{
  "encoder_norm": "batchnorm",
  "loss": "l1",
  "latent_channels": 64,
  "decoder_blocks_per_level": 2,
  "decoder_attention": false,
  "beta1": 0.9,
  "batch_size": 128,
  "weight_decay": 0.4
}
Rows from block 4 of the encoder of a small waveform VQ-VAE, named by matrix and row number. Rows with one number belong to one channel. Each number is 500 + 50 x the weight over its row's rms, rounded and kept within 0 to 999. All counts start at 0. Numbers have three digits each.
Before each channel's rows are labels from the 100 clips, of 14976, where the channel reaches its highest value: "lies over" is the class under the peak. Only what is clearly more common there than usual is listed. The data: babble in 24 made-up languages, each with its own sounds, syllables and stress or tones, from a formant synthesiser.
# convs0: expand pointwise conv (encoder.blocks.4.convs.0.weight, 512x128x1), inputs 0-127
# convs1: depthwise width-3 conv (encoder.blocks.4.convs.1.weight, 512x1x3), a 3 kernel
# convs2: project pointwise conv (encoder.blocks.4.convs.2.weight, 128x512x1, transposed), outputs 0-127

lies over: silence
convs0.509:516519534444475534527460492470463481569482399435473506462445449466486575506533606524486527545517523515533522480496571474403447541481498574476434566544527522570425481443592454539556485558509558528530485485538431550532537454492517584398491568432582469430527472569541524556551480572413522557439508408432444406415468516543433541556528475516580475441550447533545555513524434519455429424436
convs1.509:465499421
convs2.509:447554515464564506482450445501456548406494524411506419483466453383506559489524444482458502459507490481454513604515551498552495512431519518519519562383461525574564504500522593508475491490532400511472527529557505508512481503557516516511368501471500494550503475431592509526514484618417477611517484637433519420542494488505530401539461515386533422576548492452466502474502549503583515530468

lies over: silence
convs0.175:506520485476492507542515486485499489444460529559564596492448515499500365532505425510491438452512534362525431432468517525613519541578441474472515455491504501456553562485481535507487676499482402558559437477493516491507552584491483492506570453500421468518486537496498470482490520460570387466528499690613513551532488496512516474486489444427413539519508462517520461502481505534507473533586
convs1.175:459469570
convs2.175:393493536411539502509382539482357543486499465524471579500490499465497482467468547462500474520404533536473458440482503521461472575495476469544574461417429535496474500410475570582491480546484502497555476513603498418615539490466515488458512479507534416504499504468642491475464546476542544581503507490526457459471557449404459466638528506523454486586603495479503589462525513500557466456549

lies over: /tʃ/
convs0.112:546565550490455581560483416449447432544509472450498570498430428460434518495577553550425505518547539490544487427433544502460411526453426542455421553557539536526440484392525469561553557577581522468559467426527430464509584516441488545466560551446532482448488460528550489568564515498476464545459532479472428517464437568561425572543492449513541465407540454559526578561564445483489498444466
convs1.112:433555494
convs2.112:555546465552493546451591443506536492467520475585548387554521507505466366527477534526532550531575517459508552547524508471536420489546568483484425451525505474474486512562464439433460449527590547492463519462448406561428475522561489486429421424594509557462485534577456513404456511491531487469573515438551434545478462558479477546441508491533393555480432472510545593504456463522481355472483

lies over: /tʃ/
convs0.429:515485536460479500529455497466470500555427424435494496487462446467491555516543599511492499570533521520538528482519556479427458524469527575488426496551524517591444556449594423551548446543506582541509550485544429537534516456487532558401478559452569488430532472578543550554564453563435591555446492408404451412415469518544436547590528487528566458447568456514551546508514425576474452455432
convs1.429:502575544
convs2.429:529550439577451503436572491543608441495517484551510509499539541585446464569469528564526510572594536476590520505498469492526486432591514444446479470593548456463415529539468429434510488536521569455404513473456389510438517518489469459478536485532527549466498538556458455534479518428551458463498511442544491614479437546492480589480524444585517552512448492592610457625464436514435491484469

lies over: silence
convs0.218:525470537434471492524429510456471518520451435442481508483470443454488627556548579532502511577531526520534525478529526487428454547447522560462447456530539539553432511470580432548522401526491568563513565482560431538568508465483579544416493579465567456456520482577567582523540484525436577542452518373405466438448466515543439518594512484547551462469571463525562525523523432541474449466404
convs1.218:495482416
convs2.218:469491502507503465535416527496399486447496512433494526489490481470556531484516483498458487492463501544454495497472525501490528549473475510513537541309482500533520498476502561527519502494490479502572502498528534443491491496474524502511504511479512461546504482434583534520523501547405495619460498560447518394505517480468521380703502511448521421637701513440395480479505562499525528505488

lies over: /tʃ/
convs0.2:566566550472476576541475412447452443527470450410501570493432455474423541530579584541444501535547543483542493441443553499455428535451438547457428545535534539557429514414547460564590571567574543472533460442531440472529569527443494543432553591468552469426498465529538529588551491503462486532439529446442458503450454555553432540547509471515568453434537452535533559555553455519534474438449
convs1.2:429549493
convs2.2:514546478516492561451584448520489496454508476616540424559533511494477444557481551530546551531582532438524549592500520478552425480564555489495404463545488488455472508510487512463473483506534553483441520464424418547440496507569482515471382367540543566454487530589476531465474510489531493387566520420544478572500457504462491578485510480581419642450479463531547622472494447507461433486470

lies over: silence
convs0.53:500458524467504487494453523483490535515458434411485480493479433481511613505522602500522509561521493530505522502542510484417461517459538578496435493519515502554452508470577430548520406518476599518494527494536423545529495460506552530387471612468560497444520470586539562545549478549398586533460493344382467406451485491521441521600513509529584459448564469499544543489493428526474434476416
convs1.53:496503414
convs2.53:401479525497525468523443499491408479470483523431479477489480479369529547501507461500467473491459500533448477505449524513508511529455463505525558555364464512538517488484491629565530513486495414502527502530518519479488486495493549498512448506470532487557507464420595525543525501555423502644470495589443506412523537434457519405627498494456537437662601502442394468472510548496587549511493

lies over: /tʃ/
convs0.472:513520543446454510566450469444459472603475435462482523468462411434465514502554562542465515565544541509568527474487578468434426538469497566464433489586544532565428539455563418544551496569529570519520559445551446508546539476479522588452507526427566475451536478585547516540572457531447508611454487473464425450406455533550427576568533463546550478440569452546541552542528435534459500438440
convs1.472:499587503
convs2.472:530550449540458542444565467537572445466519480558517481519531547575429480562453539565570515577580541467572523513536460485539475422562540452444478467568552471436428534540470422439471482527525566479407552453455383513449495512509469466464486477530527588430495532587451480488475522433554442485522513434574478592462439532480479587460519452591492544502433463579603482615465441511452479456463

lies over: /tʃ/
convs0.435:530497545431462507535429493446461479528466433450489528468467427453469592559570566536481505578542543494550512464511533485418438556452507576455439450543548547554432529459583433554520465541505561570521564466564426534571529469481593551416499572460580452470526479582568551520552482502449545554456525413428458444441458524557421532596521473531553469463578455530555523542535430539478486452424
convs1.435:482465423
convs2.435:459520490508504489517457527516364512427499515422497619487482493447524538505526488499417494507458508525515492477482527500487530511496475507516567522339481499515521516432508554516526485495499485487534503485520505460513529494499515502513534490452517495540501483394589548521535505529409496593491507570456547406510484478458527422698504500513513324548687529435400498482502562503526543496473

lies over: silence
convs0.371:538506537446466527523437477455467496520478434427488527484452434449464601540548571538480505574541544502546509462493518485435434558439493591449432472535546544552441524466580441547534471552526565537522551452561427532549522478465600554417529564456582464462516472582555570538572487489446561539457525399422448457436465534557425537579504474548572445461582446535560537529536438513486465446415
convs1.371:500466420
convs2.371:464513502505511463540433526498403494444494524419491530506487483442580523494512471496428493487434513543430488469452519501501528554461468519522570549344475500531540504487505550527523499496496480492578500500535534469503503499468520501509514525467506455538499474428599542516524503554412496607473499572439535417508504475466526384667504494438522429618694522430370467441502545503528539499479

lies over: /tʃ/
convs0.471:536576541476446556551476439451456426593484454433491526478446439444461532500557570545454508543543531491550509449453562480447422526458456562458431525547540545556424519406550450549572548579554564492533514419534441481529578500456482572452554555444550477428514466547544493568574482503440471579446503453445430493433457558541428591550517477524552461414533439551524561533551442513480482433447
convs1.471:489585512
convs2.471:554518462553449547418544443517545435481536472587543439550516519554434424533463530582599543557569516452520559524560492449528421484560578451465457438540554460471465549565436449428475476541567553486478524478476418525447456531523491456438434389578537555466468537555470523444453524479535469464542517442546420542453468544477464577462521486585438552464469436576567571560441451536478437448480

lies over: /ts/; /t˭/
convs0.401:506525516451483497555466481462480481580384405470488528469455450467507521549538586527479509552523547496549528450502583467442428532490502574476453458539525515598425586460582462521539491542501542570525546439522422483552552438494525576399508560424570479436553474554530519554576446571438517551441494470458428491423475509532411552571541472493554471471554427522561535500514392572526425467426
convs1.401:501491414
convs2.401:456506511467526517511406469502387509456500524497493546488481463425520532472533513492472490481369512526498492511526512501484503524473512522527588485362467513516500507442531597526505485492527440493519517462567533452582466494491485517511519466456508450497500496359597544493518504503474481636472508562469524387519510490446517432685506505465494385515699521477481567452502562501543527503475

lies over: /tʃ/
convs0.360:535580534452423554559462457443456440572492452438472547444464446432439531522564549553445527556543558489572524449450558458440433547457467558442454517547554556565449519440550431540548588590547560514533543431549446487549558486459514572463541554448559452452541473549546501543563466490464444578462505455445436491430464545541438577563534464545536467446543449554539533561560441522461492434451
convs1.360:486584482
convs2.360:532526467521479555445559438516530428475522464575535409548529531541424448521455535541669539528563520456530548550552491482541434486575559470475452457558526484457460515553473471466470478532544557484468528475485421511465422509527489467455411386558532572455491532566472534448457519473545469458549513435539447550462470525469471645481518480583433583462468449594585570554479436511472436457473

lies over: /tʃ/
convs0.251:508547508512492592554574403477481465542500473456438560428413500490434480480517520521409562454501557523521553445410540424486424497497418538468521588522517502504452484493521544505552583590572460502548374450455534384464567468463450565466563530436540504473565451495466499564553441510497382518498484548501430612462479526508455534454564464513515464474479451567545571524543482524567438431475
convs1.251:506522584
convs2.251:443472501485518491500353564502428447441477485536486554498461481415535509501487551493504479476442525524497493434480484501474465542487480462554597477341439505482476488534463616508500521512430461504561494450578548351567470490424449477486603421464569442464499495462593531479514522442508502556456503480502515433460508441453475455635518501495480489517644507429444562483524500488595489488488

lies over: /tʃ/
convs0.178:552577565484452580576473392445443396537458457469542578530440443463418497495568527547424455536555559466551477416434538522464449528481441548465439516541544554502435515387530467573549601537583542499553493392522457495531596514426513518449576596472542481482490490527545499549542492530496450533462536490498459493471439554550439523544490459448524454418543438538526560554566457514512512476475
convs1.178:485577536
convs2.178:356498455479494454533451591505487513458504478397500544510489515494484495506503507494389512570496529498548508470416555506482533519569487473523531566561473493481485517412465527431478472515443560489491515455535243517489614505444493484490574612461530523521497490479625561585497519465547494522534510517499542563497429517484492466574528477533538419503506509546522384572494539512499517470513

lies over: /tʃ/
convs0.378:524567531463457575560486437453454421585486445462471548456425448445432520500559559549427530527535557500553524443442564456449413538460450555447440534547545538544431510432553464537566571594558534497543499436523459466524568488459507598454548546440562470439534477538527496562568466494456461571463499480460424521421461543546429579542534459524550466440534429551541558550553451512495485404456
convs1.378:486585495
convs2.378:540538461531479564466564445515558433477519469580534428546525520544417449522460536544632537527578520463548548541561491476536451480571562469471454459559530480462459517564465445441460476527543554482461535462480402532449437513532478471454425398554532609455487525571466524449453522477547470461558511433552446562452471531477463584424518486574438568452416463589579574561480451513475425453478

lies over: /t˭/; /tʃ/
convs0.484:532537534451444547566459448447474484546495446453515548465457446438458514544555542557462484576544569443578490443453548485440418548477461579435462471545562562561424547479553467537525598571552538543541587416547441513551530498446620568430573558439565466478524483561538511530576479453471485557471527474456426480450466545538410533538517450543531471464549448551567540543559436526483501451433
convs1.484:446433489
convs2.484:402550475541512516535488616526353514451536482474535651567467526458526511534538474499311540528436513479524518514444517487482510483495474473520589508381480509495494550502483511491558450508461520476515534506477317496442536501479535496497511472451533528535489504487511575531491513528425492416521526549488551519507481465440494601530514485584483396502553511397383474515495483528505527462480

lies over: /tʃ/
convs0.496:528559538468468580553495420462443421569488446446472550467400446457442519491571565546428529510542543512541524442445565466452407533460448552454435546547539530536415497411546476552573554596568522484542471438515463458510590486464499583455537563449560475432529475519527494571560471509458469561459497479461425526436458545555430572537531464508548464424532445563541562543561465513507488400460
convs1.496:467580497
convs2.496:530546467525489571442578440520531470478524453591533448553529531522438446529454550526578525563558525467523540537522499471528441472545554456474446433550519491459463531554469429465436472519548544468434529460445415553450473512535462482428429374554523584451479534557459517428457519481543472467551517434578439567473475530472462533419518466560379556453420437548564590519467422519479380446478

lies over: /ts/
convs0.284:534513531447459533552456455449467496542493434451485534445442455455454531544546539549469511572544554463559515436463550460443410545484464582447456470541561537558410546473566454545533515567539541579546553437545441516560536490443605573415578554433568471471547457575528533549584461451458509557463519462442425476436462540543412530551536449533553470468554435544563541534546424539496468452429
convs1.284:453475431
convs2.284:451500482481527554537487444516363509450540499486518531494535511406468546551500488497484512511455513500518506565573518492590555502483584502518596557400471503498511519461501583521498470497559499487508519514513485487479511483579501504512304515468515497518501509414527612485480506504430471464505514592458523365521477500436521529657500492496484572491648504417360559497494536515527520502460

lies over: /tʃ/
convs0.172:539599531468445544551472431452481426570480423471520550500451460447436498544545521556447478565540575463561485435431555499461410535463439577445481470539545553561425583466555484522560578565577528534535584403534462481541552499434562582458603514430561473476500475536517513544589483458474527540455522520473418537432469550532407551511501473550534461500524430535521533550542438526512493445418
convs1.172:426543509
convs2.172:494509481516502562503553435492508444543501436508482537512512552428373431509465488486549486544425493527560490516588588506471497491655555435542499471550481499529442532454469529494444474558559536437480524593482489491476479508544508429489546425473527463566506534486606496498435509500388538371436522440540464567482514594594475534524517462546485592413532515476504503657485527509534529424533

lies over: silence
convs0.164:514489508465481416507462546463496520461463494604583564540485494473535429591507451533545418521550528398557436454535550561605544551526528466475478352507522518523526601491509487486489562449414465602534517472532469535556509569530588503503494371513436454514457526558540509457459534473566523494472507588550556524495486475534514444531469444457430568609567458484531381502471494557480484545536
convs1.164:433525549
convs2.164:456497498445531528553434534475439563413493496573476597494511522508441432446492562461562476530450510534492475403464587509413469541578458404529480464467483516536496517412477517499573496541514547486618483471563480439617606493482543531442518388449562425540513523483590487481473495482571556631415498398541496498507512483482456521555503549605458551478533547525508580506520530480540518496542

lies over: /ɔ̃/
convs0.434:436523422516577522473600498555543495489430511525473502439452564558503431470444487453479528409448511497484534489490507452550485480566505482536518522442456428490491547493483606421509617518471392558504386487403557396430535479563551509492487495502489536507561510437428426515485434533542429421524433591568499556506563423466509490397569519411472509510421469494489514462459536580549463499529
convs1.434:488502586
convs2.434:380464556499545471515406568470359469444472482491477523497493494408569531496492537484485476480434518525467466491452457520488469546452463449550539502391390537480501473471463578576529513500418436519561476535595485405547444479404510454460491467511534478499516476479580514479468519472499505604444460498480444455458579378442459459585519513468498460614567488418448522428551474478562438511502

lies over: silence
convs0.455:515513497470488508553487484474481493438465523563568617499441503497500378544523431521484435453537536362539429414471514530610522554567446463465482451502513509459556557476479521522499651496481411564574429463512521494521562592488471490507568454500418453512479537492515463484495526457575396481514508659604508544533474502532513464511484431438416552502528456521525458508491502533506475529584
convs1.455:454475569
convs2.455:399497533413544495523400536478355553500499461521475583501491498474504449467453554450482475538408543549464465415471504522462462583514468463547566474435429538493457502414481550587494483535493532497566464497595479438598555489466518483459512478507530416501496510473622483484455541469562563563512507467537449476468563461394450466629524515540441500587595500476499583456522510501547472456568

lies over: silence
convs0.163:452509468514572461478566543536537513465417498535515515487450561560562425515457493473563488420472463465478494481546530502579525490585536480524530477441443444518477578491501578469528621462417387620503374540448510429473532516580473480489469466513460514486513536472478472519456480546505452408494458603555543539497535406491511428466527530369458521527469476454497468428431517608569411531534
convs1.163:473527578
convs2.163:420504571486542463511426549474323519457479463483480508494505520437564495487491528475478473502425533534464468509446466506483480562451461456529517530455433551487492471420463550616550487502434452520563471537590461470549489479415564431439454483534507450516505473498562497460438514484522513635468466494503414477458588389432450419508501513440497467649493464437500505415521450485546391503532

lies over: /tʃ/
convs0.403:553587537487457597552492400458460433524527455452498591489428456468416500499562547544412505510551547481540490419407537486472425527461412541453443562540538542533461499435531489547587570588595505456551473414517478462508571525428491544467602534460536482444500457523528481578581499461495473534458529492467424551454456567544430550526500444517551475437536446556533558557557460475523498428455
convs1.403:427544487
convs2.403:509538475550494559463573425511554484449532470585533356529525511505430458536473537537562539520585527463511538571555500479549451472519566493475418465551503483473476515537486472426452470520563551485451527455452420567436450511577485492463365415576534589454495529578467528440453518483541474441576509440541445583484470531468473515420527481532416552438452459545575594512486449516461391456482

lies over: /ts/
convs0.8:449494435543559515484588513559547533505450520498403485418486531532520478409439512452496589409431480562460594518504485393525492451556510492529545584475462438466516470532479567442458571523473432483481376509390543475415498415549472524489473505480484568508603503458416427516510399549513422442552417539529476567509555450443510488439583516425492526526461495492486511444462500549571463496519
convs1.8:474506417
convs2.8:605518493473556514457562353495557572465542501515527414495527450491409515551472459513533523472592486450499544641622548481624421496498597520481400568512499516512482501456535521450471497468616494455438487569492526536453530530614522540466368462536452533551490523529477487491494481549424505498550539512473494538540505582473491504433471471529490591459445438527538528547493472533492512537473